config = dict(
    model='image classifier',
    dataset="rendered roads seen from a driver's seat, with toy cars, trees and houses",
    horizontal_flip=False,
    targets=['road', 'vehicles'],
    num_classes=[3, 3],
    widths=[96, 192, 384],
    optimizer='muon',
    muon_scale='match_rms_adamw',
    momentum=0.95,
    orthogonalizer='polar_express',
    adamw_lr_other_params=0.0026,
    steps=4500,
    batch_size=64,
    lr_schedule='step',
    adamw_weight_decay_other_params=0.01,
)
Rows from block 12 of a small image classifier, named by matrix and row number. Rows with one number belong to one channel. Each number is 500 + 25 x the weight over its row's rms, rounded and kept within 0 to 999. All counts start at 0. Numbers have three digits each. After the name is the row's rms in percent of the matrix's.
After each channel's rows are labels from the 100 images, of 14976, where the channel reaches its highest value: "patch colour" is the nearest of a few named colours to the mean colour under the peak. Only what is clearly more common there than usual is listed. The data: rendered roads seen from a driver's seat, with toy cars, trees and houses.
# c3: 3x3 conv (model.blocks.12.c3.weight, 384x384x3x3, each kernel summed), inputs 77-153
# c1: pointwise conv (model.blocks.12.c1.weight, 384x384x1x1), inputs 77-153

c3.18 103:521531513483536482476508435497483492510530504481460511519496473499484461493476465508486518473476541470523473513493507484469506496512571506483499526478496522493511456511516507496467497473478492517451413515475502455537468469499471497
c1.18 101:514502508527535512512477478500466469441503484500434536521503457534504466509473489526504516515483498500542476472495474474498504490520520487488482498467483514478472495497486573524487461486502505530492458488512496517488519461499464476
patch colour: black

c3.124 098:491498534508540592479575489459502541514512540472467518448536514500500506499473499463487516474458495493509458517452510500494527500532517519513458517508520498536531485453490512499472487533495501494513485529570532492524487480516552459
c1.124 106:472469490470492515475553498497478519494487497523460508485495493505517523537522459495540496480475500453479470510432483498501512494455495553472473526521472462511487503512508469496481449530511487482511467518501498487498536494500543501
patch colour: black

c3.2 121:443501506538473448461426531511480471485530516507489474526502526517496520472479505453494505501531480488514454497485513523505515518492456515478499489483441465492521417525530511510475499487516490482497503478489482515488485503518486495
c1.2 108:471522480508484485506484491478502496505505504510516524501507494508500435439486510482498506542510515517506462533503481524514536486492477457516511498504510535460509539507513520492473471477425453472535510462511501438484495485538482476
patch colour: cyan

c3.71 101:541551509512496541522465468524479506473485538452467468485542508488505500503536489496518512483490501458511460547499503488481474507467536477498506498507536507496501398497548483502498532445494508490432515503470531502491519472509527499
c1.71 106:519531484499526469508514462555492513538537500538481499519506506520494450483515506507473504468490529464518494516499464521510518501504509533506517500499504496531495483511502470495478507488494496462482509540526542472511479494526485508
patch colour: brown

c3.86 098:542515441492496491481486539421488485530497496500455507561488537470510476521442507467519489489498515509473486541461532502522565481409508491516497508484513510458505508499491486509504537499508498521539520499489522495537525520560535507
c1.86 113:500502488460552486453500471443513505487486479493520495493492465461498489546513515487493504497488497497492496513597585509461475473445466553482509505484491489532477460495520521498552487500552495477518498475533467492532490557519487522
patch colour: black

c3.193 092:514483502493515480481475470466499495497455463440475500509480490479541522458529522502489494483476501507518475435524506488497516476474507472499500486485516484520525443492488515522514488504526484515487495505532500501466492482470489492
c1.193 103:470509464509493492482493492492477510531501511467501486526518511539516490425536489496492478492477475480482480500506500515507476459515470501530553519471531506479528510520477507513533524472547499514513453522516510517484508519510486531
patch colour: black

c3.320 113:509490478481526569539490548518514504510528464497476509487579455534495532488516493506541532511458537501496469492449566524509464496504499514491511460499474523502518505443476458487485505482493489495523499485491487498491505495457522440
c1.320 105:458531476478487459484498483513517501488497481487492532531483496505511458528497499469494524491502491473522495505479507491505526532539448542494487487510553513510524490507485465494460509502493454501499520530507499476497501493503520472
patch colour: cyan

c3.356 094:520481528535496502492581517494503495501507495491452476496474523531508511481524477475494490500509500492500526478503486501509509510488519546483498494458492509484476538518470485476487494510510493542496481486509490501481525500499516500
c1.356 109:519498515527495505525509518519526519519529437512518511517483495563504503467536494438503504524507502496500469463493528516501479484557494520482493507482508534509506479475508509461478487498516502507506499505530496498498503499505471486
patch colour: cyan

c3.314 089:488473500516502539540407497515513494497532503521522507552505501527504509510486500472481500499471469467490546536487508513483496466486504541474493528480520484480470468494489470506474531514486479465498522567547474547476473484533528499
c1.314 094:503529479505461462494528485444548462511510489497518472524536515504501493525488525496480478491467542512480528490490512524504499506489496506515505526484487505519533499465465431575523517544470471476561480501501534514491472476494513472
patch colour: pink

c3.240 101:478497515532508453487463449450524488496525486492537508495514517524520533489492510463494491519490472540532534476524459528513473491552460460495476491492520502487535478515461488513526513508523490511513500489480439507468488510464505487
c1.240 103:492520552502516483489427484484516516497529489509511485470504487515479462491527485517487473537509508480476516428509454517534493521507539490504511507501467518497531493539498492481477473550472471492518510456493493518459461474511517500
patch colour: cyan

c3.88 108:514483472501527452504503492455488409535512497464510513522485498514514535506445498484498505497478482500468482502507443464537482455531548478520474505487516494541499560504499506473548476510499479501484486520462491509517512491419506495
c1.88 102:571480506498514516480519499479499431494581449509551493483462474524497497519445505486504481466489501499503492470529447473499480487523474490532522474507520514510490496493539529476466491528485491556500456535483492516490507569469463470
patch colour: brown

c3.136 096:505483499531499509511504513491486469480512485485501524519432488496488519479465496509448481496477536523473493503482503486445476513482513530503515497515482498515506542484489516507364510525503510485563494462496497514516479495507526465
c1.136 104:551451504521453520502485547477483467490530500525480517505488525483521516492483521494478498482464484517466515481517477491536484517517429482507488518517489494481488525560499479487319536477522509513508460481481470504510515494497495472
patch colour: pink

c3.200 100:469490502521524466481464526449508498492534452488488493508477527473513494476492479496509509462525504498516506527497476489509493545518536537532473481439504538466465522535442504520498514489504496474504541529520486497516506484511453502
c1.200 107:486496511481488506505481522488518490554471465501528489494536470485498505519502491513530492510503473489494490488482521456475531513530535508527515463459531507515520476527446478516490573488478496509534435492517497518527518473511481512
patch colour: black

c3.291 103:469528520520540499491490488527510473488499497518521522502497511529488494497502487543472509512480539444504481520491439485482489518514479518471509499496497510536507456500498504514497484550499486543485521484485535478481467499533558490
c1.291 094:487533503529550484493510457568504507508490494507449542526523514504487516479509479492535563530494468505492515474484473532523551520499452487495519515529506529490503484517494493478509467492496517520515490473487493486473485522511564456
patch colour: brown

c3.73 103:510472493534486509484573458502495497525524449537502509515484547484488474526484494534470517464513558541539497474477499514492521469522471517482517523480519513463508460496492473535556507520479492516485488521506488486528485540492447500
c1.73 105:503480527492470519542518539501462500471448478517468488520557518467504496500535518521496478495492530507454519483502491481540485512520447469495514499516493472485505462502481459528488502556506485496472550526474546493493502493455502480
patch colour: brown

c3.277 103:522510524489493520491462520534519508457505478555497520487505504510504517527503520492484514496515528514494499535444465509508504524452481508513491503525482505515522499514481485532512457492489492518517469517504477512517512471455441482
c1.277 105:472505517522517517494491570541512454457520471535513520536494509507493526476487487496484514510552473462525518521466433502565475492510522523515476503508489515510496541529492520509512512496483491458496454522520497519540509488477479511
patch colour: black

c3.354 112:495467486524496442472609524505522437454533510520490505518480517512487519526518493537487506500479544508509504509499444533529469508550502464492493493487470539534499534520454503516465491519480524500514530476521498514501544511509522505
c1.354 108:511559508511533442520511510535491477475504526526503519538505543510503543484496509475495482502496483471499452507511495559513535538560492480494523519525499477440529479475492533498492524527495510499511518540494510556504449519551501462
patch colour: cyan

c3.36 102:522528491527539497518494488492520482490512515548489522547471472479524513459528540515545512469525531462493537541487501497520492509486512467539513517530493495509504515477441454491497496501498479451569489515471490471514504517478506520
c1.36 096:484505532520501478513530468477483535544488493539514504550490478509496493508527492533544479489479506486478513556507496567453498544509519500501502497510525506494472479497470455472491485516479524480504466534502485484519481499494486510
patch colour: brown

c3.22 099:484482487497474525506576498523511573499476456524462507517551498492516473491524485463506489477451445495500518492440495475526453498464454527503499463483471477473459449475451514470509499519492489466458542508467511477498481526497483527
c1.22 100:479523502462493535507525492514449544503496479471542499516485497533518531488481485517507483459498488515496544495426489504510498512461513490477488531501545481497489510476478513511525576508476479472495454494451497513507447523491492465
patch colour: brown; black

c3.202 100:473515508490471519503484470466494534483499495462486527520472468494521495498522537510466495491519449466462520488486506482493512490485519471457511491475496495532517511504525496492550487532496503467533490506495470522524519517448478505
c1.202 084:507506480514525502474487497492488503511523492512487546503506478452544472511495502535468518496519458496476523479488564428486495447477499529499526533464541527483493517495491499485475487496478505486520532474518496501513476479456512507
patch colour: cyan

c3.213 094:461506496523511484559510475455494490503468496513542491481468482499472488504466491530507507481503447479530514506557517505492515486528514516485476518455478492483524453481539508487479524520507494471518515512501493506524508473519483483
c1.213 101:481505491508540492527514460459497597578489490481534498491483497521467496497481483504516462481494494529502497483540517486498522533521500487491452525455502464495500496535557506498517535519520502457480500474514525516497491513525540477
patch colour: black

c3.255 102:517464499497516443540460526484502511516448448502510499482449516469507467523471499474520483508509513521505525487478529508551522500509519515526499500476493501484468507486464534491571512510497493456498509508539457517517520532465516485
c1.255 109:533508477514479507481497484477528490529522466510492494484468509520493483554488492491519516530513463521500496470517503497523533485526554450538483500512489520535533521501514503491485514522492494493475485455475475528515534502508501501
patch colour: cyan

c3.327 126:509487515552480503566505519462476475464567563508472497473475506525520496503512498473525497478489502549498501530495526498484464439535492494500488527616532487509541535511482452500507510501498502483517486503516501487517504501546524462
c1.327 066:480539464478541519486492512487512483527478541532505523495454517526513539474490493529527506486524503480482496495492512459483498469543509508547505524479550492496503503507495513473524575524515523515490573489514496485538510495510525472
patch colour: brown

c3.316 099:510484514523506450521549509486517474493555500502489529478493523499495548500475474492461480517490506485518519534416510489464509468544492515503508471498488508462523559489484505473465525496494494496488487494487486520467467521483497457
c1.316 097:510501495518489458475519526490532482498504507525490500481430520571513513499484488489469479505501544497507490515485516509516528545599458501487516495481514508465486502480469520465450527497527475510476526468533502541465481517498475490
patch colour: cyan

c3.32 091:515501485500503486490574548464537540512454505527500465511447456498492503511459468443487507487489457530481522506465511484524481464517487508558503458530491480456500524444537457482475498520497500500509540559494488512467507520543482539
c1.32 095:481488480482476493557534482446474488519486495503498462524511466514482501510503494448499519467483491543486532476544485476489520513464524441515519515514542482486538509505461483481514499453503520486514491484531507502499547502513497518
patch colour: black

c3.151 114:456521515503476535512385499500490518515528490482537490528501483515496506485506522522524519503486479516491482539606538506487469524475508566498489473487476511544502544483542469519536529529482504534510532473528509532492494507413496501
c1.151 111:500494512468467569493475510521510526510479499494535541507467540517504492470498510514485478475475517519548485498538509499510496531485512550525498468474496509529528503470523456531526524543489494530516496493546498518492483504448471532
patch colour: pink

c3.173 115:539517495526485529516471528470511486464519526482473462488548478468498492478453507488463515480489545466476466489549553495481488491470501536480521495509445515550541491480469492494525520498502523472506532470484549466508467457556462465
c1.173 071:502524509487504522498515497508509476502513556452506487485528507499511515463509498503509492491516534506483509460491486480476488459480507564525492536487489499537553503515561474516502556468553527525516485495447536505527505491524502524
patch colour: cyan

c3.235 095:470482475506540505487523587456505466507555521485518471503474458474519533498441500487533501497495497489509518512551520501500468506484519484493502510458464500489439483483461513481591534524492497563484526467467473494509517536467481535
c1.235 088:501465461492500506499483553495483500485490511517545518518481503560525501446482492501502515511570485498461533467518494467489531536499486522490531494515506547512467495462523479477502567498499476485536502496493478483509530526482487513
patch colour: black

c3.89 093:543514467518490554439519519477487486394454512503470475504540518526484475488464464484514485473495489501513509453473492481504488492498528537503523479456509485458499548467478479490529446491499489439476487492497477521542539487494520493
c1.89 107:514525485505526539495483498479509524362495495483467512508480445475513488471536491505505495482483489571489485483494507472517481523453466523525482487479550509456501506487492539525513453464471481475476539492512514478478489465501544504
patch colour: brown

c3.158 092:516486459477463492477560465490497500516530458469536501483494434499501482507464481493478487493494505462464479454532560492459526526425467506521511473411494491467453489482475472486502471469493496484517484504502501497478489487508473486
c1.158 099:470506475520465498504523502522489478486510467492550518504478509515501524504432507484513495478543511503494479463514452501475517496506509482470442535482490473503500441541483474471530521469507501474501491484491497472501492523488521520
patch colour: black

c3.303 107:459491457506529509470479490499512519537503484473456471465527504532494504479531492461513480440471537460514482487480478518528582539484487531487511503562491489494498518497502426510454474488522493507536475492471497525482478454512546492
c1.303 103:503486472537519457497507523511498559486478505508486495516490533525522492526524462460506473487498490495479525510563504530483513506481511493493478462588494503473532485484489507475512504488565377525488478522512522510552505499519486470
patch colour: brown

c3.180 098:539490521496525457479513489505514552544468472506506496503506497503492559492453487477515488510480510499499475507552510489554473504530577508497501477471475501519491461496500474489426465496488476522473558498503490506490533512483509488
c1.180 095:451491508463499501471502515495494545541511476502459509549507496495527513505495476500519479519460485506513482463534479534534512461535516509523493501485501508500515488520440513520460507497466490532490519487490521500445497509444519495
patch colour: brown

c3.229 100:494496482507475450499525479508511469479523456524454486515496509520482494487516502536470520491493504501474524518535489487525521476516479483542516530467456489506476519477522456504523488500498481550489546499544504500555505495494471482
c1.229 085:447457497513488469491491491513471490498535436500533444536484512511432484496496484530546499496517478489501519501522485451509495530535499481494485480474475504477462490486510463529506538479512457505453500469528506527563504487507507495
patch colour: cyan

c3.323 120:505537519508438475432512480498486444459526514510533461531506483480504514482472518512543512486479492468501518508528506494505486462502397505528503512465488504470526510509527528517509545511539499455517468509529484482514507502499500497
c1.323 111:450540499500523481490522472456548491503476524530524545507476511519519538482484500470491504502517532508465483506471520540519519516517502486514477497486475474491516470498479538508502512539532490477493494551503517490500504503486510543
patch colour: cyan

c3.128 107:497477524452503449486585459468497507486488521493508513464486566521475513511477530490516531478494488478507507479446488478508447510530493485495503491475540446491479500524473475510475507476466487482488512485524481477472536500500475504
c1.128 057:477489489513490512476515484461487546493508506456464534482517468482473526520460471558503467498502506443492508490514526482501507528482496489459454495489561391515495516499533506493479491524465490473472518481498510442529556559512497478
patch colour: cyan

c3.209 099:514488486493532475502535533494505489466519486539482503519511512504505489475471528482485515505504501453531498523463426517544530490509523482513500514541510493512531500499459526520499512520510510517502542465533552526503476504499502507
c1.209 108:484508537508518466512525434501539535485478505528477515488545464508474466452444481504513509470479501486496500471485480501510506480476505487498549507536484465549478458519478512494519514532509525526471507491504500501502464531532488493
patch colour: black

c3.230 114:507508527497504464547438503549531533477513516523491491531507481499489529512501504519518504508506496482517550530578475504544549470492534527504504522524510551467486569508494486492529465487516502466484498514506462491528494494437527434
c1.230 099:497481482506485491518510513531490532481549528463460469483497516506499548520529506491501480499502516495498551518508471489564516525502512539480527491481523492493485486463485469482496491503511512490493470509509481496510504497495476486
patch colour: cyan

c3.113 094:489502483507533528491490482465520519487457475523510472491521506516488501495523496517463505480541501481503559429469427519513531499556467502487475519498498545531510501487489511507485522512518488472522475526552483518496511471506454492
c1.113 103:527510506459510461524507519495548500465479459558504471506486521476483465519535526524517539501491428513531532397490480487466493507450469559492520470470496494533485510515498495531479516502511480496538500499559514516514462503571511496
patch colour: pink

c3.132 123:539439457498479465487486521483466521492463483491475521530516483503477501489464477481482504476525499565556484448545536478478503493480463520528541515473522476491487483431482453495467534488509502525510475465511511498494500499541518491
c1.132 105:461457496472525527460508505425468489496490493472486515508471515486498536492499507447484508493507525485521480511511510478476528478507490509506503521451492468513491485339508502520528546503535446517512479524519521468449481524501497493
patch colour: black

c3.226 089:459481509535508469491482511490486470533457569474474498484473484521510506479508479495531498492502465498520531539484556510508490497456540502492484512531481499503466523504507516509504478518504499496517465472496464492471503497439490502
c1.226 086:504479504513529490511526552505460479506516500491446501513449480527500486472577461515494477475462483520517504545548507515518471483455516581503496505509518544510501486499493512481511500475505518493533523485516476512524497511443520503
patch colour: pink

c3.273 090:463486513527541458512473503519459486475474493510514496504487497462532509543489505530475471542519483488473460504478489507505455477474521511488509501546494484480450495478467524496526484469503510537492493529502500562495495452468508515
c1.273 089:482511502517478513484502479438482518509476514532517487535508509454532521529478498525497470515503512507509456480489509494500529463502512476465502479529477515508501499462469495483518520512526500544495494523514502490445520520492463463
patch colour: black

c3.189 112:480478474486498581507450481502475509513565574535507466508489504554477467548528472495447495447465484546496473480467504483493457499554509489528511488513486511514537485490519505487521534503492505524509461465491508522477456468508523483
c1.189 091:460536509488569495496516454467493488500480518514505531487456492480493532459513522516521511489538488513479490499487480485494486490489526476509514492553547500527511483527573497492484497472536523437494480485497475510506491493522491427
patch colour: black

c3.348 101:477473507526550518512570516461496493511490523510458508478485515520488521543514485485507493523512459514517494457502524521520463518522498528527514481492524462477493520491485490500476470513491511505487507498504486477499499521495509531
c1.348 095:491476496515499515504538559473478486494464455520479504515484498449489527483488450476557484517493469468494511465525496520501460490468460511501534489529508475496489534507476504490467483485472496495511526569502505501496480501501494491
patch colour: black

c3.56 099:473478510492516502517424521513513491487486503534497526502487489518492476499524497439526483486489478482489516503515474500537493513504472532519491442479461519476439572490521509483480475483501489486496515534487488499476497544496495463
c1.56 109:491483510488542470527489488472478484532498484492486457501484449530477518519485540479533509447506488494483504481557577497496514508527503470527477500520447516520454548525460479504559486465480482500494504495471466495480519474474503483
patch colour: black

c3.280 083:512500493492508527525572506509491507535501493495495518505514530480510488521478469551490507484515486513507462503560476542467563522469516526451478524509477500488500503505427523521501503474479500457505475527502467440518495475467476538
c1.280 099:483493500509504495509493520494505492537467468528498510493468505494508483478500461489462487534486512512540447458519461493509531488460490506538519484512520489529513544506461470499495567515524505498472519482521466501492509467519448540
patch colour: black

c3.130 104:541501524511484512510432430438484448495514475498465492527520539509494535493484501482494518520500434518502476548490533483527523488541482499504501488502445507491370474508485496503542458537526515495542492547510478502505477513540524476
c1.130 106:467471521531491541480504507460505459521492493533487501536538504489512542505523490553508472513518513480517497486505525465496489493465472520507535508508486531493406509494525502494505505548547508503500512537506482513452473498496495452
patch colour: cyan

c3.178 109:503502488553470552503547481484501512481470455519477501476482486511532527518514492501507527497511549510526525541490511508523537467498493538475493488488533544490540477531525500498497498528494476530508426546519496519497479523485506495
c1.178 098:495483479529477505488528485479539468473512461511475544470496476546535466505507468509469514497537499518502541541502497537528553485496520482481492495497493535489522523517509496511476497517494475512537497556514491467450499519483487502
patch colour: brown

c3.160 116:499485527467483501480528472502505535496495484465530508542517500491489499500507524527529510495478494535548521549567523488478551466510467487521494521489530499568546493529562509504489510492509506469548513490512520481504517474501486533
c1.160 098:441469506480451537491514507443486532455508478455519494479498490512502510473485480513524481457515493505518499513493528500492541500504500484519520529517461526514499461501475471523505514472528527500524504503478527475523504475456499493
patch colour: cyan

c3.299 107:516485497502428504539473520496484544512465467557482491483519469542514498492470502516509488526460476484472485475557579463488469470587470461516522528518500504527538468466513521499480504501517535558493471466511520507476547526528528497
c1.299 103:500515467522477480504476552490518491534484504515492520514493513505501517492469508482537526516513474494486457484520495494512530472528451459498502521439514523491491493524473513500525504486614474558490490460499496515505513487510512492
patch colour: brown

c3.359 106:489507470540563483469647468551499472483438483470487497489549522517500523489514505510496503489492549511483490526472470501503504535520485561490486506466496487494512525514490486508444517526508490483525501501511503497503487491513533536
c1.359 099:512508472498506498485507514531489475472516493543498517505538543481477475499482499501493474505537513481513479525486501497568520469538506513490475486496491531474487484500502483499490489552468496451487486542495477497532465498513522519
patch colour: cyan

c3.253 105:475508494509466442487480514492527565511472431465526513487478486497485512498515529465470491521519549477480503476544500498504530479468531528497485497470483520475433469484544449500487480505499491491512499518509485507492492554489474503
c1.253 104:494511498493515513469497531543521462457509479492513485507486494512458521488513497486525515477487517469484513493512495528507543448491515544486496531454497530492498489471485499497512494547509506484529459518462474508467550497485479500
patch colour: cyan

c3.150 091:547460507493525467449620507462502532505458501528485532501498517533494520510466518499471481476488470531497485497516477506474498484534490529511485492501522469462534506515496523489497451504490512482498515535501495484500499448454510562
c1.150 094:488490499486492515505531452505540583450486494527548498512549505491495492536501524528509481514501491520461521512482481520495520451528548508537495535482527489443486511482521525546455508498502502515500491501514505490522472444497485530
patch colour: brown

c3.227 102:495538488487530510486492537555495472478498521498484467462505519473492529482501531522532504448467513484497466523564514508580475514486458508512478511571501478491481533493495473500454495515503508589522523505494495499502544503521498543
c1.227 096:470547476505457487464506505489516498492489497498499498509482547494464503520517505540483476521516482529501516526490524495537517517501485518502487507529499510533460527524494526460460475516480518504489496520514515599470494501527528532
patch colour: black

c3.3 091:536527465513495493482533487480467485505473521530534526457450503509517540488502547546516491525499475501487558494487469508490524507497539474478487489495521496489476495499503518481483492508502505511551518514500481507507479493459537496
c1.3 104:495500474477470547482486513503512523491521511524521503475498483543503539487516505505466486494502502518488517522484511508495515520483503523469478517522495528505519526520486476498472526473505480521511605504535515481550451488513533490
patch colour: black

c3.142 101:449512497510491476511587472528520529480479494507479493458519502479497520460500494489464502545535498498474508477469429472495518500544531534510513509494506490497468505477531493515428461555523501536443497502521493487544511528446487498
c1.142 113:486525488528482512471508501478507506516517487502482512479486543488497484493519458508469505484504434508508569553486476486508467554501496634544486470487529492470508531515480486540513491539486513479486486459550458494495493481463453482
patch colour: pink

c3.69 095:526527485506510479523483476523499524533507507501469509476507515428489501520550524516467500501546509545493549510460559471495508504504480513505493519514529464488505468461464516509474465519495487504475549496529499449482508472496450488
c1.69 078:556496505518502458504504530499483501499491514522507501488503523447548480519510534504478475492514494507464486476472501459509528448492493514512497484497522497460489510500470463556484476537494515516502510504517512488516446483488496493
patch colour: black

c3.125 101:476505502483524497481567481518500498496508507466489512506508488477493474529474525472504501489498543488498479459531532552519552493594527544452510425522493477558575416520547500531491530490497485498479526498479503470501460480543489528
c1.125 095:469500512487482500521502464521472534465495506473491506518513486519484551531493494471535506472488501475539480441494504524471523532487488539475520336527500495512538488549527478528495514548604465481489503570464510522488488431486513451
patch colour: cyan

c3.65 102:531548453485551495529508453520524515478481446456432477512472493500501471514491511515505494505478531514518503458548469491491535536503499546505490501518495547501533491517503508497546447495487489488520481487490525473504485482496492476
c1.65 087:544551482485583488483482476456482489487509478496500511498481497455463500476466503539469461495473497543488493466507503482478525540471491504547539521509456503521516522540493505505503472506486479491512492508478488507532541502503494488
patch colour: black

c3.192 096:496484467532504500491504485445483550530474491523514512462501536534496524537496499502480499525504494487499479495471442519517506503487513571511499510516535535517508563505498509497534498525484495472495500496528488552495485508515476479
c1.192 105:484505474495487493474469518573515504468493550497469504513483475518513505529515487513500493567497477529478495506442489515498505508489534478487491497499448506477513534490478514506503479491486487493498478502506490500507498513525512492
patch colour: black

c3.184 086:477483478535480474502584527474510467478490493467461497490485531509487492497492492494470501517538470467529500495497491513503518447496523450512501512503507506477517495534534466457507487485509498515490482497516534493497488453509499455
c1.184 100:478497478501501504501498496479518486514518511502486492451445491498452505501514496516552462494495469503570512523492479515458499470506521520528507472527520480520499498513551482507487510534486482512553506547518529522506502503511522463
patch colour: grey

c3.87 092:484497523522478464505528561522435527514547508500456508502509530554510520555509523491507475492463544471466517530510498482501479517517422540546507536522478464425552524499450524509486469487505502510513480481520530475498518532461473490
c1.87 101:491482496516500473495451504514341558459479537539531507476542480491510466521532509488475470488472495462518492472521491508484484500570445535522500514489485485444513493507492496492480499512473489541480514464507520490497492543488522496
patch colour: black

c3.144 111:523472492486472508512486513480498457532465499479533524497515541497504492476479466483519492496469499504507466474532441486476501489483486433501513534470544509527537477518560491475517504484489484455478544436513513460497503471501484469
c1.144 063:471480479486492514513517497508508475521528485500501517482516487466554445514477511499505508464477518541515494471489508528473486499559510497514504519476497496540504479503514484470513497544496464463483493351445511462548475507491500507
patch colour: cyan

c3.248 096:508470492519540514520458503452509552472496517510543487497485521478486498546507504506516492512502502496501507477587538498554472496553483502516489535512542496494490494496475518494517498462478501516502534493516526503440517522504534517
c1.248 110:494503481510476478521487464497523505538517478539551526506516487456484498488521500517523487508471508503502478451528566472523488508478479496510517528547505463470503509494492503477529475501475524469465558504499488496498524505540533481
patch colour: black

c3.302 094:530499508502501430495537486527516456485511519499512496492477525511516511518503489484544493536494461477524528494468451524517501562499554475514490501531522470473482530525483512513484484530513511563517510454478467516485488472499536527
c1.302 100:504544499506548488549505509550509469512499506480514485500497471549514521498500514514512503521492532495495501494510475530539536498497508499487498498521485540479515512481493531541496535479510493535498481495473502524523500483516471462
patch colour: cyan

c3.23 099:507468506538526475488463510540487491480481473517477505491515473487497482514528511472480505480520485496486507502552500489502486502548507503513510505538498487495487482476521525497517494472505484455498528504513520514506491525482476496
c1.23 097:503474459523549505478518500483482510518500483509477473495539495479483491453524485506514484507507512485520467481498454512509516500488485503479482458551455464497504497559510507528462526487518533466458521529518524489486483522507510468
patch colour: brown

c3.236 093:521503525487521590515512476426513532534505568508535531504471500504507517500502502507480485485488522495520476487529468451430456513520497457509511506489496509480537505494472476487478516485501495516494456494483512487517513525514516517
c1.236 085:474473509490541457517487487516548489556480487488531474521489464492535511510511516495533529509496517505476490482508466489497536493482483471511471493501427517473517513464476490506468470489518495487515506542474523486522511512507505507
patch colour: black

c3.66 089:482469477488480524555536496469489487525480494433491478463519522489503500526434500532441520481515524456448520498514455505495528496478457463486493522477482508536550550530461522517451510501487507479504520518496478487542478521517431485
c1.66 102:537509482538492511453524495507470491521485533485500458470501509482507514512520457506504499510505548488489536479502496509456493519560477490509484490456491522506474527500507460450503494476479483511491511528495481467527509512527477466
patch colour: grey